config = dict(
    win_length=400,
    mlp_ratio=4,
    beta1=0.95,
)
Rows from block 6, named by matrix and row number. Rows with one number belong to one neuron. Each number is 500 + 50 x the weight over its row's rms, rounded and kept within 0 to 999. All counts start at 0. Numbers have three digits each. After the name is the row's rms in percent of the matrix's.
# fc1: MLP up (model.blocks.6.mlp.fc1.weight, 384x96), inputs 0-47
# fc2: MLP down (model.blocks.6.mlp.fc2.weight, 96x384, transposed), outputs 0-47
fc1.146 105:418540446542504506508390486457458463576465542514464451505414525507390439517513493435511517445564475472483562535507520400461500468533503514517518
fc2.146 118:516530482538542502475475516472543529504514494504482497536530507553492516549545510477514515541556554472520512486518533468500511545527466492528490
fc1.147 073:569523430544396577527451581528483502488421514439471507489399437573517468503430534528416490550595493490491559509476491499424529542507519418582521
fc2.147 058:437496472398541526543521465525454484561455485415470498556521541522509427464531507489502546525427466511472481504490549532500511454587449437473491
fc1.148 124:499401488623518510434520491558489361490523471497453429489491508478429469555466519506480475399491493568491543467392529522546489435579538437448457
fc2.148 117:504432540518498502499549483437453485513582594496556495508465424523576509575481438522559486503453552510539464571514480514501415495570518452572523
fc1.149 108:578477411491451510535465551586536438458499485583484572425474491506480511597528618418422482453407525538500457447404482585517447448445531456427559
fc2.149 118:523426592460484463509541512449464469494438510567514556459531496469547342524466424493495499474507405483437481600520408500495463522557540460497444
fc1.150 074:477463518583381520523561433473474520523417396513467521518504474424510408474455428518529521511518437503416516543529441388607476456498476509491458
fc2.150 073:529471603436483486526454499458519496531540464540571462495482581604484504424543499544532517490569557537511447532478496473479487562560505430536525
fc1.151 104:451501501504444484552474520466501507535484505516560467469475575458496528496356515481485512610583591487470591531528509420494529570402537537493485
fc2.151 098:560462533435562485525438575512467611533456527469597511612473468497524467529490456483482520489508495459452476468462579552560532550548557547464523
fc1.152 113:564568509471551564490483477471505470602388479474540542581448434550536456497519527513561491448531541511486487545531460524528580556377448539510495
fc2.152 107:462526355585464511494448535560459489486458471463571485538534566425470518443532491471464479538510476409536502446544460586524577510548496513506455
fc1.153 104:511515455458493492546524525541494545593533460517487511501482493519418530422576538540424452497493564554629476498479439397490444507497514516496481
fc2.153 089:500452420473545477490515474514469556489444470561448488491497473556452473485598473470595452548464565474531452490511463454515501476481471552450491
fc1.154 100:524479434549562546492564543542450477481525580448523521454564516386564506520533515577549449465469436431531591481453455454466510543530483478474542
fc2.154 108:516430479504519368487429356536602482438522519485488502502501485415473563578460495560548512494504515505401422516538505492503550503508517453498599
fc1.155 079:581520526560478505538486485578564528496535494446500497559450518533548587481546448557505458532496588474533546624543516431522479482552441490499513
fc2.155 067:389544427472542513490503566452526549523527515436500539524531491553523517474536556562557385521530560466488468424493483517531518552589443555429554
fc1.156 106:481474523508521485562536581541500546424469407455435456518585498558591541444495464465479534523490524440528505568518443412437388594477610454540608
fc2.156 110:586437505448465445550484474518499531451486500443557419506457548403418534459427502450525609472461530602523499510477458463418515460422455404462505
fc1.157 110:486426518510582509513534552492594472517440503443518427449464458463534464372412467471537410564447531474482539555526519596535456525508521487509493
fc2.157 115:453475500495450523444522516441518563595505475413480571495480425434500399532547544467511484415411549474531538541422462554459581569476565564450553
fc1.158 108:411470535460445514561497533508562497396433549463455529500512493531507465485529536434417505554548560460513498490498451374498535414372562560449570
fc2.158 107:547552540434452471557518454506428514515450487534537472491437547513458493507494504526511497427481559499478454538530490486468482513541499449469472
fc1.159 075:534469432564434538556526504421563427558461482544501455483502448396435451566494493458618432512503513413448496479563507503562509542577546348471434
fc2.159 068:476507494422437416477608582419518507454517479516559470492434503582538542577446519538567444462545464483499539535512491475412562495466543425474558
fc1.160 103:531553442540531536518443537540420524467471498430388518539556492479547449535458458480418543438389414535495544526572549406491544515508448503504491
fc2.160 106:500491538542441491453576510539474407526526500401507538451558514470484550525501483449493499476497538552485462461509497549463521509480482502482486
fc1.161 110:482521602547472462511425519390503535544454428471462570511472523476497392543448541569573407397648515552451536438417508506489558544448541544489587
fc2.161 120:495470572474500429471543491603452582527493563530515608495449553402629430485494491548490430484471451511465526523561518477415521539465584481528518
fc1.162 098:490565474498515486515545482557446462510534512488558474563438546506514487473520562442556478491347555585445547534474533587625528502587492609519428
fc2.162 100:441458392437474463483474386479542535433552528485406505520367549527493512437468521507499468539483514469480512510565482477563591487519619598449483
fc1.163 108:477537508538479619535454476455400538458468505464481498535438493539525464502453495425453502515503503435530513569418548398562485472581470458548503
fc2.163 114:513428514532533494487541432517444538521520473505484524489486566547541539468563518498518518493524485498533467500519583533482468537527543445528499
fc1.164 097:471547504454537443591491498492468507471541479441445520547534516529517459609399587553373515496443478546456498487391528532548474440518603529506501
fc2.164 102:504499526502505475521468500562528517563579515587490482428514480497499501451428446443396497516538449542501452523472559588476538561410538535442493
fc1.165 098:524498450501448554531504545523437547412420514477528478523450402499439439428479521384395517551445537486531547420625491497489618467403491566530558
fc2.165 122:463571443505520487511556493488474541520468529441538560511435521581492521525449455493464479460463500516491499499564411482490462533497518454515477
fc1.166 108:448526526531521541560552543536482527465599550464534454419504466536475493499460559562466477456439443601544548502411526512529533525565537557480412
fc2.166 103:451455549466571464412488498508610511518597576500442466551463518496425455394587580482480503523424433459464502473488536528531452513444606440498455
fc1.167 104:588515477530472579531390442490446448491529480457397481562357473379478459520414478489456520503552461512548523500563506414500593467565543494538545
fc2.167 140:485493507489481522544508503498541523486517512529480480472533522501469520499472516496507489518495532502534463501501485523538493489543507495517487
fc1.168 092:469540478387514464588575504489417507536523474489408515523421527552516441453577513492540532390495603512590478509352449507513448570478578486529538
fc2.168 089:485450515473422525554521473525362537461511477421496611452537457499461517434527501435522553562515416544489441482432463474537485519502494502378471
fc1.169 086:599451567378505544477524482495518627518618462481484508629435481452517450562478470445573498425574512530567438539422496511508543550446510517506551
fc2.169 080:499488554467532492397470493538484467464527590431510462495434583510533512463518460394499509578451514522438553563490516483469553454531499404511452
fc1.170 104:550539487586466498556517503456464529515455588480554539492467517541489463453503465502455443441550562537534481545594509606563589567549502528513455
fc2.170 097:490487536500554437434370494558445484424467517440509470520541527605461599462605460517513516514499506518504545427471500553478476472458444486474493
fc1.171 070:519439545542435493541548555467585482546498500482520503531543430581454513536499501542476457527608442610472460443482422541505430548474519631493439
fc2.171 064:570529499477513587526576512528498512508567517509497507464452479555557522542553553519381557504486496468458478433456405525526583571414434610544481
fc1.172 092:578511491495532542508416497485486545530493451421314449466420472513480511461554514453500554509550470484574537445516451543515497535566544546595570
fc2.172 098:467519540493502530558495516501518496486476524476451529510540533485489486524524547434516503553502533542537497534511476476436512512531459532445511
fc1.173 099:516495468549448525595542588512545454406515490546420459511513524519449492481429530471509423502516511413576531499596549545421540471471512540502422
fc2.173 095:425511542451568477528519536507494521548464509436505515568456428463559402574535517517525485420449534500501524478558531582447473521540449482482481
fc1.174 125:525544422451507513554515515489599512523490441433572453501594486516543531494512548407413582458430494586426473466469525525510484481557588516547516
fc2.174 105:508528482413544573525426478480545467453539433569518557480439495478552503609407430500531561406474455470432423439441469580481511535502560510549483
fc1.175 111:551492508400537527484426530587461528467489420500500347507491478547506528413472561513406490492485493507434488521485434518567550512505552513520506
fc2.175 113:464534457513494407485444493451416554498586521493611560506474553552457456483447518401404561543397568504578505423425475517513505445543529476505478
fc1.176 101:504486535492435439415484509511422531505514442467536410487489484573476506540430614499479491509403534523454521562501489493527476611435537523444482
fc2.176 102:550417561470437468526468493512462444484550493461598561545402384477574376505509478500500490462435528499467491409474486535461520531481536504522500
fc1.177 072:489467430436540462559526519475489520566555447523455472601562499502572608441527458543445500479551393527601439496551400538543502578560477542598441
fc2.177 053:536479467417576467571548448483487505538461460489534497487507522561551519538511439441492569610535557512513523514458548467430452482509521444564425
fc1.178 094:548492491480514439569584488561511510512509486422505483496490487491583512385506563507458546498443541446481527483492562495485490569497598581615574
fc2.178 107:433482528519476451522552537401507531600509507524566472506477437458516416481478545468522522414472488521560485413393420517530501546554514531539540
fc1.179 119:492551575415413529567506549435486568570475549518441488466473481575450475538542535501547552506624421504472426482450506538470496556347495541554555
fc2.179 122:508530544503514503525477554564383525484476570478578528517500524440514516436608491534353536567593511528477564500537542602529478448550502536494545
fc1.180 099:475502534539517493599531509610464554431413482425475512565531482469480425452498474487430519453491534484447442462456458452526619600543561485558419
fc2.180 096:435491508542600475460571461512498550543486535477483564441546576504489464522373454450480521513496519518530563456543499527523474523512537402485551
fc1.181 104:480409428487462521544529500521578576616410486486532517437475519476511507513448506563489487541519573523580512539499494447580420523457565551550479
fc2.181 112:395487506548572464481424536486540509567501464506482495594655539543491539460473467463514543502527538546475458491390472569581560447448536635518520
fc1.182 102:521565448446527585469484472565516530537528504593478467523481463479466493448532485493527549446545522535568571462417479448631454417586459546558497
fc2.182 098:501582504532547532532479401486458537473460524471472520541503472518427442455488509569517490489512434463509446582525554429544503535559495519646494
fc1.183 103:456561528534539553535460553556478491511576455475595506482545521490531487451402437452503508454473426559532506508464551499513504506611478562506556
fc2.183 104:496527406581507451464461435458565546540604454473564481423493533563461465518518548534526530535545556508456456550450444568542517500538534486540500
fc1.184 107:476543506537428551425507560455425484507432437426486464526475478516495388551480582458497553496505454517564573423574520438532569439522543520568592
fc2.184 103:516526485522511509482442458491526508485527528559488523472454486546485458507528473452502476564511536536546491504462456479486441482520487481460549
fc1.185 102:539469579559510467489464519439584462584550484538569504464499478502486466506488475597440344514438393410582518523406476489514469520425607498541490
fc2.185 108:484442528405501492502443441453463482445612442495423458498502499478443478516595518537478409509526548583479473451541444543604594528493516518538505
fc1.186 103:580598544438456558532507551560600525506537540452394450427416530455539450469508534525458490501537533599509499487461521508552503497521494638470467
fc2.186 086:542600586539534484542490417487541562497468467422485470556544490487478543482480519454536552541494469472531572481510502503603531493502523562412420
fc1.187 112:604542483531458417513507585479470589532534495485432527481475547488578499539554576428493456503541502581494441483570537514489492494441481509558612
fc2.187 104:450492482509533471444513548506450536422471436492538644502476487584518564474576494472446457518465415465425532505474497499514539476447567464539362
fc1.188 097:504508491568472458528505507464470459466488495533489447542504524436589594481533614577600526475560405499553468461507518488584507516540426515487565
fc2.188 098:519479482434541415456510492505465479601484507608521489382522489544551474512493504545603505565516539480580363526461440496521463572457518528451493
fc1.189 087:499468453501581462513501533526496409486490447420505407449381401550555540482496519476510455622449507503499511503528496503541490519493466535527563
fc2.189 094:444490441586432422495545527381579502545454432515584542503441536470484436551509546509487531461469550545589499526462471460496517478590566514478555
fc1.190 099:473457473479473514540442359446552492559408511548529486503434524487478493552509444489536443496455369556441451526505454516502449539459563435525397
fc2.190 099:462452595472446471540497450530556524482560449587538465431451499547458510480530549537540552401505524421538579497545470413496525512463405413453470
fc1.191 088:557515572532539456550419545549482482494521423468445589517476495470471466523431592520446507535544506427542581551569505447521503542452524510497469
fc2.191 069:454458468595472378509539403503521582493468487478561437538500446508491506511561418576576585401497501497469575444412559488523479472462560478443527
fc1.192 068:572479488438520523489481503496500546494432556451409439483482448504500549480520559514478513424590482541535509520615501490507567581516513566468569
fc2.192 040:473542470586543575566475570492516527490423520373513474553469433541514526502521476439482568524487526507571506513476479466499503520549538555447436
fc1.193 089:461449465536545514551579581411480460552542447468544530509534487393550471506502466543495462503566478503615551442485443480499540556510476486506530
fc2.193 104:514437490459542430485473425544511557525492492521585480425454523380513506465470475458516476549512528511422436458536449541533473545543482444516485
fc1.194 093:573465469502431416558374541530535478514452469486537520559400610471547460484496467599519567501495453490544494516448546490498489489576573454511446
fc2.194 103:475510490471464453563495644512574514454609479516584568491512524462510329513590488511450485462507476471472486437488528457456529524520456525503597
fc1.195 090:565511436529430469530422521543466494484479545445548540545462498468604474554510507614564447494485478506516420509544555447548490512483576534429447
fc2.195 099:541549531498466479526501600489526497491569462471628565479492506498555389496581509491471531485492488506475494484522495491498557569571514535526549
fc1.196 092:553474471588499498472527491492515471495564523526367448483564490506487585545404470597546504494439415478544473548517512554548548516500479490626449
fc2.196 104:559567444443540528481537487492470480556479443433503473542492458511568561514534501445575390507486575537559493469463448510545503489575461557502394
fc1.197 113:529462499513472501500507483588494507486556514533519495493507475489462488500460447558569458489532350444614532413512508452520533530600488491491556
fc2.197 114:433516486441486362512462472532534489552594537502612535436500491521390544541479474524474449594590527505486485568542522507553491517564443467489532
fc1.198 083:511559390421502510560487516422471529489511565457487466611474592512502439502472418513467411422487492500531555540538591450490534492556481522560565
fc2.198 077:503477536541493431488636506438470526533496499476468535497581403497458464468502510519523547499560534464494430490507529528500498573486479475494443
fc1.199 103:551611570421486522549460524417521534538596595474424582410429470476466444506407514619587537475568517462480464503484548509486477420402443564495522
fc2.199 092:536500548522507438475513525542441545555431499523533467520526568430552583436495529458494572558531556495458440529529549473564563481488503608405473
fc1.200 106:542509466511440579493527542512656552505485463513431515540478502525481449468435499544478430609412439498552507536543472510507541545478539495475518
fc2.200 090:504512472544535460480477543521483566467556579426564479666495467488431515412535460474436414517518483481437534528458527491470542520513419459476455
fc1.201 093:560528542420458634547429512452555520524514463545456458434490468443550454484486472468497439457476502497492442492440483495541382558474485516469504
fc2.201 092:504527616437508491511511465547445495438579437545456551427521533465474518453496577406406490361506449525501611509458579509492493548484504446476506
fc1.202 099:448531481496504494535469557485548501425374447587421543446531401523473514579486502501506499547611517486404589530402475466537521401559536476559525
fc2.202 096:516454524519534562510498463483501606536413538357466495502466430420540469514502538474515507486532490478535461536511550448500399530503539446542491
fc1.203 092:559411379433494565481564506428473443547429504498497499566455541516528574579584429481537462416562487583499411490440487477515482519440445541536413
fc2.203 083:448565565466439509560487497575483531345406511456543505442479463458460502496441476423361474462588554455487498533531507533513419552536459520563504
fc1.204 111:532543443460467557532492428574425494460536515473498608485433484499475311537455474490525521513574409525460530433569515443557545464497531455648577
fc2.204 143:531520464537497486523500515554544515524487530493501515501489454515521526501536508504529496508480504503512514493460530503524545526523474534524480
fc1.205 124:511438487532428520559532523514479535626437551539464509520426520543534494488463444441514490499547532472501416450520450503500517571420463461428512
fc2.205 117:395594426499469490466551517551476525502400435498528520447559488491527533492491455463460573562466469513470551545519496585489489392511480522506449
fc1.206 092:549322495482425499498471563504404457470523449582479443571483520510507437432501541494566466507535532461493575565501509451578514506510479539482578
fc2.206 077:459524544496457442575420519547464446508587575501582494463444440564475464399513480471526538543612467484465507532502537540430474510588493457468495
fc1.207 086:527501517511380512518421547421435498559536496485464511532443422537527477540508532583504448505459493507484505485437585538455510527482549518508396
fc2.207 085:436530518498474453520469576481497523496570548489588394517539488524507389435513437348448521497550490579496462491482413485473435513512487478495504
fc1.208 095:551549525371538640529493559474548497502479513532536526476497546430497450528429458506578578499614486550476511504439432486511414463442487518507489
fc2.208 102:452522612458486593570523428559518560480495503448556487490398428482454492384508590413480541502532497423530550610452452511470500467490518473499538
fc1.209 093:530473426497488533531499510563526546546571475452566502507466550479575509444406604488469447468491503431500610491514593469507450565432632480442483
fc2.209 113:461452465537510494433547650485473498609470531480595566493481504508557411507525401492465482482507494546541483501486475499467499555491522510537513
fc1.210 096:504532418555515483486423504493414542558467554557490476493482567418493459577520498514589563408496420475441449535502484464456495490560391453535449
fc2.210 079:576463539451575492515575516447521470564557498539488548444544521567444521605527432580492526498484513497513477582418540433433515573473469459511545
fc1.211 123:466508380541423584524512452533414524535512531471470484417396483511524469506489459464476563518572518512493604449512514491499537435558568473472588
fc2.211 129:514486468490461515512517480563490429558412466442459476546514428476557478490561575567536576468532453525457507512517513466513453461562477463540419
fc1.212 109:498478442515462548488410544465592488521472484527571467464440565452428457477480451516464449488519457542419508536486495514478534493474492448504499
fc2.212 116:533542550515500511511546503411488482433507476524638489505483462436498431484491533469478574476525499493483443504542471501467529504496500491558471
fc1.213 124:417534507480502502562518544561490434497473460489529536528578396530508586582470479557549509495538327456460512439500486598549487452489508456490524
fc2.213 125:562460431509421423516368371475478474468528550485473473496564487506500485526484531522510556476548504498508505527589438464521509488485536506570547
fc1.214 103:428457442542478449531463526575575455572551486427545537547528454431453488526508613496434491482433557526598526493390443468472512487507530466492452
fc2.214 086:472476495488516485542495528527423461620583517538463465469533393533564550492535469518504470515413532523525564491483440478397510495503524624449488
fc1.215 097:493500517495458535579567438408519477486489506598388408516515407520519510533500525534496488505557448462485475475473427388528525400584578478447505
fc2.215 106:565470551479491439563537493527494496463577545519510463549446551429492510510445523491485496425551566536507474582431541529463478455506500487466560
fc1.216 098:485553562473496528554521517441518555541447531543455494524503528490503480562437501455506498530593530544417483467455354507558505534464522616529592
fc2.216 082:512497521505566559439537549532497546533454426486520614551477498444498483492515420615436608409535520471474559632485486517535471544494482454560501
fc1.217 129:500454543497582532511456591479514461487502480458422459499546552505553535463498508532390464449481456486532510511477411503496514511620551498532458
fc2.217 113:600431545502525544434507406534457546517495522527483435459572554552515477606487444497528486566420527559454489455490492517481430418511492485601573
fc1.218 105:544542473596629490519519520426506490544466464483519523452529479453509611481472462489498494481524480404589500462455568497543534476487568521450439
fc2.218 083:497526403471563515491534550440441475506546514540456472482605478544461508549417527520474453605554469470543393526513487656581547579521534509470471
fc1.219 111:478479511537572566554537506460481509447505481391560425346501517431532575494490498594498507544406525522513429574491473478523530545486532438491540
fc2.219 090:526463520500563480438501485499500541500517547530454432504499482503497484541496452501554461500441511362494446480560466524524473527441609451516481
fc1.220 092:585501498369602511525506478575454532465548529499515534555402415476536567428480418562456558496477462434498500569477559436476502514565570501453462
fc2.220 103:461558559402534548480565389477456568499543492445524428490427484445523532488512502439512602565548460489431485583492417429551487483464549475534515
fc1.221 094:577487492522480588554523538470480502580499569426418455558482444505477458484495583476461472466600531493534508477607519505625462455615536521633517
fc2.221 081:524401534493507496497536532488522513508521525559473476535539520513525534485511521470445487495535526447515494458506530530528527484495530468532527
fc1.222 123:495486533467443597528507462499453562542474496456447508557485517433520512518474435538541405450586509555494422510561554519518422507377480538480467
fc2.222 114:444488508487519491432538445488472517470471484455485482494463491509526553482581480446450450547561528504455469481527487543486556457510370544416425
fc1.223 102:565531506451489479518479471528656544499551554454395506453489425598513458604427486507540487530602509493532600500463502506488501461490504534563490
fc2.223 094:463550450483504451520548486503463476512503487475449521522556501467460508489530435510520505554466439499410527448510563529499567462539533580430476
fc1.224 074:527495473414501543484488507585485543498499534412478501437481433547430427465498550589496449520607465474481346477511407458498565400501481491513547
fc2.224 057:564511486476478432494567455500510493537470509600539505473447507488609475482567512539534469585486470423445559491481485445456475508564489583388430
fc1.225 093:542486537446510571456486562441539414512498544539546473442549498503471499527521440506524397581501427619442460473488430460531408565487504628504502
fc2.225 092:436464633514415590580507532463487557532493526490495514519469404529519498458536629436462492402472527454516505501535469509500549556563448519545453
fc1.226 068:519439507670466524523437531487459420532523500472499559493482504444522476446522544423537513522502475467525579516450513458546611422504494524602535
fc2.226 055:497524468458457469479435453494484564509482518562526575571538471562467529470491495466559522479408565562515503496489557478468436523527502552540487
fc1.227 103:473595475480502500513545529630509437567578441453534534494485512460459504479515568522622504471537444464524624468501503423437440522540461479517436
fc2.227 116:490466512487526447518490360570502518483496521481626525458470478441459491501472528478538484500518532492502465535561551490499522517551472457456525
fc1.228 086:504568525473387420526435511457488558542501545530469558562425427530619556515498480468474464486514448536567484614482502469526375512447480426550476
fc2.228 083:492470589394557439476464500481536516465583476527422402505534549519444529573529522549457527469643577564483482456505491484475553464494491563467434
fc1.229 091:545547441442506524528525478472536591485544557484389503418399455525429439484405529550461449465403487478546506564505493494527464527601555498509469
fc2.229 094:550447538528437459571599495547472531549522566527541528611596446401456573467481528499476554513474501506537516483459567540501569449555584505457504
fc1.230 100:533531569497545490558512548417520535589475468479487490526406452481480457485546587476534315583413507454463583520474548447453429505536512506521450
fc2.230 089:552538460454419601494511502509522539470616456524525551534333466559513511386541510474584451453531405561525499468534468549442582460484473495518469
fc1.231 100:504532516560511507480441526518493615569387456520516537527465462550571485544478507529485427543437582553431506503474557496519523581460575535624439
fc2.231 080:486450419578508477537462511545453497499494368509547537459527563542518548445559470414583500519467467544512536470444483575507565453484579574524505
fc1.232 084:548495491659481478565515576469572451502483494508503562509512541521550508468499529538506505498396491451481547517491487514570512565535525591457530
fc2.232 082:529485400511519511511508668452442496472474519555550524532517609482520520514559442514570408469545573519519472394507441493492529561546472465439542
fc1.233 090:577548452514574573609443468477430524426537481481586493490550426458522485475523452588503526470558434497567511500516471428563482445509554491471417
fc2.233 083:554619426582535496458562550472510454433493403512479425492502462532522415546623525532543500536468465509517556524451496493553489394514468527471476
fc1.234 096:445470411516531449474469524470560465524509463521479519473492549544524585490516456533529567448482458498456532588551490472514533525488460490545445
fc2.234 082:556468568497480520580491417521488533522475541448484393412523495490419524523519543423509521506487580597483513391447455468565445444475526404479498
fc1.235 080:556566419401411514548470583460513489498476513404511575449537383522530435499479580459420553532545487477518547480551490578476539463450568491575531
fc2.235 064:510510531493476477451508515524541488564448473513576623557520443482476512463563456520528553539490452469571498536479550506511482450548517460481555
fc1.236 090:560527443391522614539439491417486414497440479552482440588513504397531510468522473535447425439554449449529580558448523592528492486590536508492506
fc2.236 087:545476481510552456497491517509522444568515383499475369481458522471524581488551475540548404572430407548486486502499447554496477465473537485456511
fc1.237 103:537471536474482465539448551484511474553394453520484395482490558490491423458491526495499423537485574464604497454620572537633510532462413543501526
fc2.237 096:401610545509495431457429603498461558471468460417574522496513483464440445576503540469455557547491472471522416535487555579540486569616475559526482
fc1.238 122:486567451514461566570480539509608436471522520512531430502559476500439556544526493477430468468474487523509498484445401516571463480512474450456527
fc2.238 113:518438584503489565621485498523542488491523542587478536517512519425562495550417484551593476502498406484406474535500484552490442468495553435575519
fc1.239 093:434523457458464571524499487456535565504508502495486507489558550564466563450430450587480550518562478646492503510547533489494478615498519466553509
fc2.239 069:523546511531482466470482480511509478571479441466563591536552492547491559471520436441431524483505415486435551429386596549577565476540505552588480
fc1.240 089:489576458520479447580441439477536507482572464477397476492404558541389431485466382508491445434560485500487494484514500478455503448565511477513490
fc2.240 088:461436498495458516546561472553455464553498457448449530545559501509501474463494508523555455459538606499484458579496539549515565502507497471455500
fc1.241 084:523454500488436537473477548476514564572503506494497509495437479434515489539465499496496477420478405487529516653401511566515452469535485426441518
fc2.241 109:506498545481440552502507523423422481486525514518598571525492516472484331485538501466483503512526575479443505528528493526501547499515510475466474
fc1.242 105:478469496543497443584527417530505518588408445467500593538462564604503532545551485522505409421448496463441453545535492451508460476503489532463455
fc2.242 098:498499452463461501532514442480563438478446386500528497495540495462458530481470495502496595533553627475573507482541497568488619525525544517555552
fc1.243 108:451490425505470555492534498464405475427482500497539497540497430489477489497439572520548513474525447431493515453475417442550513467505492410460449
fc2.243 102:569488439470553470480497479602538520509509505440527533522490518531549456531385524538544503538475500480488574473500472524559494484562496430535487
fc1.244 097:523609486391544618478473577594507456530443414477453555538473494571521538491455453556514596495424481506483482494536446466567488509512537539454441
fc2.244 097:460497486553541481534500537379449533546462545417534513516625555460469571527427589516527607471453487521458456482513502588473467421489523570546571
fc1.245 103:572495529526393431536482528484508511480510566475508559507507562485474405589503403529477518476585395566486528495501497466445501542500550486465424
fc2.245 095:554428444414492529508472534490505465485511454520550488537453514487559370534459476567477520450551564530508466466467503543460490509531380519437512
fc1.246 087:474507365492582529501503524535534607465439453481531569598410479481497524533435456514527500459560575588543491458413479587497541517388500522511518
fc2.246 084:459518432508586439500467482571627510432436514440586477489494539481563486488423512454582541535554482425475550556555429440516562476497561558506476
fc1.247 104:652522476430457497544492413558532592490439533523440590534515519514465515545462507482453504518552551558551517470445482561437537526433485456428588
fc2.247 109:493533564502444482574514540516392597459424578529517539442490522513539453458412475532430597582441407438432555563510499565504497469482488518442489
fc1.248 086:443535430428450480565464401615579579470414523405458548551482550528475490522471574557400555505519598590563418469523537409465558486495542522560519
fc2.248 077:477567514480438525568496511512491496420462486471500529517468506475583521412477440483504519460463456547525501442441486505488483494513535663518531
fc1.249 107:515580517547560515505546509517543555523523429473559511506509487462507490473559526585522439488548531629519488544494446465480579581473512514501521
fc2.249 098:554473520496608416417518448585442544487444511522493522451462471469569471458545436483481533524469537430521535470607495509445432498539506503506451
fc1.250 116:505584462498554510551427417512463480473471495507372509550421431558424441533447468481447527374581496445519491437511520437535526557567563490584443
fc2.250 140:509469508485545522489522499483477521545531497519464502475538544540527512506511505483514491511515545499467510538486502514506528492517516483527536
fc1.251 098:491395491467502451489506573563508506553412511437528447402512464482487517526560541471504408448410457565455483517510418534422469531497601486585491
fc2.251 096:481407711427497508564451469441471474555528470620476518528522507567406536441531568487503496427480493423577498530476467545444533471495527466456534
fc1.252 096:596489481511409433498601453500508519442432472549450426506492459508436444527576574532499437490507539507531497585473541476550470491507487495457578
fc2.252 104:519465705479501434460438508504497534417566564500502464486415477482455439512485480521487503479455434374524584450511536515525478483568529414492510
fc1.253 108:462518445506531559537533439435556538401537614423492426491519467437532505512451510459498593508624445489500584469539486527517540440526556555491508
fc2.253 124:519473456521509510471467519472531473567454486456457484520472469512532494518500543533518490534517507482522511496521471448505464492498519498517478
fc1.254 110:497545560497413566568463507547534483475500532551471405511505526573550492458563433566580549468413489524442471561452477555562560562597572549546419
fc2.254 110:486537556475560409465577391538515528515479509508523585495507538466460484495583551378437531571540581469452521469496490478487504489526521562457485
fc1.255 092:523478528552394440499402515531461488482456535434490520505436530440628550516515466560532518508554489487542504540438579472529498500493466528461457
fc2.255 094:499517539432413473525507608430513499459518524514568509528508470531558344456540476468447493467467491428510520465450529533521519562539506491468548
fc1.256 092:464561466487575514385494482506519546533504546487494587565473466478634534599536466512441561459455503499554464539448547451559494484488483490464516
fc2.256 097:518573611458442515476556449521502517462507470453496474401520572469480415479542602514580574583473500528528497563461407421535434508510609467533585
fc1.257 096:432513400475581525515448576443493505537575496444451446479515539546580433516488511549544490519562577553551474475531667573494469522490463506460497
fc2.257 094:451473546482450557488535538473517473463451497465523485544614462427521478451475481494447435581551588554487491516432510502456661511547481531559505
fc1.258 119:536590479526437486433480494463483519532435472502488495530490384446485495561504596487435430505456564428567485607533432394490522425590422481513468
fc2.258 119:463459476503567574455505416491463579549560406481496561544532586524554482493471590489523438503576444520439528447488563521496458417475500474508481
fc1.259 091:524485397456503499464508490481486516493473458503577468543559559455493396501459562572426478533463439497482485536468462471575520420576518572592524
fc2.259 072:526527524556464509539422533476532490525544560505503483473517527434353439450524470518568529558573406569492572552531426469472494460542572496442536
fc1.260 098:512501499455539426473551530483491474529547468506461471533588461555534442498532524508555547438594524507568565509549492526503497547460474532511466
fc2.260 083:561511541531510465459468499447545527481427442559485554527621441504495561474514512428516512583558529419434548541523576517463592454510435389508463
fc1.261 086:551563468509434480551396502474489548557529505470527656505457527431515485459474522531523557462521427548456557512421413547527405508498577518510526
fc2.261 075:578527447536539431424451548500521474473553509487566536608544561550487452521559409531544595483525510500438602542489524449510516558465544530483442
fc1.262 119:502493491503497524546590527572496470602368470373558521432436540589525481462484519525461603450424502467501475493480438481513464476531603432551449
fc2.262 121:455459537467445550485540438536525522568512510539532503468520497472482466415537503368548581489441476473453520509414529551445417464452613479491574
fc1.263 086:613486468421437593480562579497514518519450541469499500483433539563482500506507538528502426596535473625475467495516492518537527486389429503542523
fc2.263 081:493489562475466553580447547509419570490484514500507540529431563502534553418449537382427470413498488531400543484469540471510509553529521543505554
fc1.264 100:538513547543510514577495549530470498451387627480504506501502497536495456598608526530540493558474536415440488503492538423459385557478579530485540
fc2.264 110:548493441395478525433434453454451462449483548501518420482493507555411500517569502453600509517481508466462517573535548510476501562479470535478593
fc1.265 094:497571487553507452620516544442545545578485438421552518442455451460549478603500545483460414497520462469506456489535473507506460471443528453514562
fc2.265 089:510445551424540552517441525505498566574609476588505475530520468355502452472648499525457530449480431510520516524566521560485610494517484538543511
fc1.266 076:529682468459425481511566503512580575505504462484452536536551539487490555457448499473460475424497501490546502499530395451556550494494492634491506
fc2.266 058:467574475543353527518490468499533506507426534529426522569543545488501468446415555507580534525528477575492532429474454493473536518550606585535499
fc1.267 090:468483465463560603579439561543564470525544566561498495490494574433480524491523393626481473457502536502557502536563533549541473470597495538529563
fc2.267 072:464486530579479533486476511561435573508540496436440442475460481517535605622540505485507508574562495499511452568469485479431438434468497543487575
fc1.268 111:444500494555493479493491445614598467424450504431512555446472530571538469575465495506503547467455544524571536506469518433520554443485530565534556
fc2.268 124:464499448490463458546444547496550537463443462487510478521478481550501530553467459462510461514484526477448493501411538532541464510479453558478487
fc1.269 108:510417493497572597514552501484587475546427510481471398491437479514572392521523490640519516486422454455461514474526578578548495459562591379582405
fc2.269 104:460501431517513550483593535441503479543648533479525462423481539436446407397442528479560519497452528562564471454422467527419447470433530462500568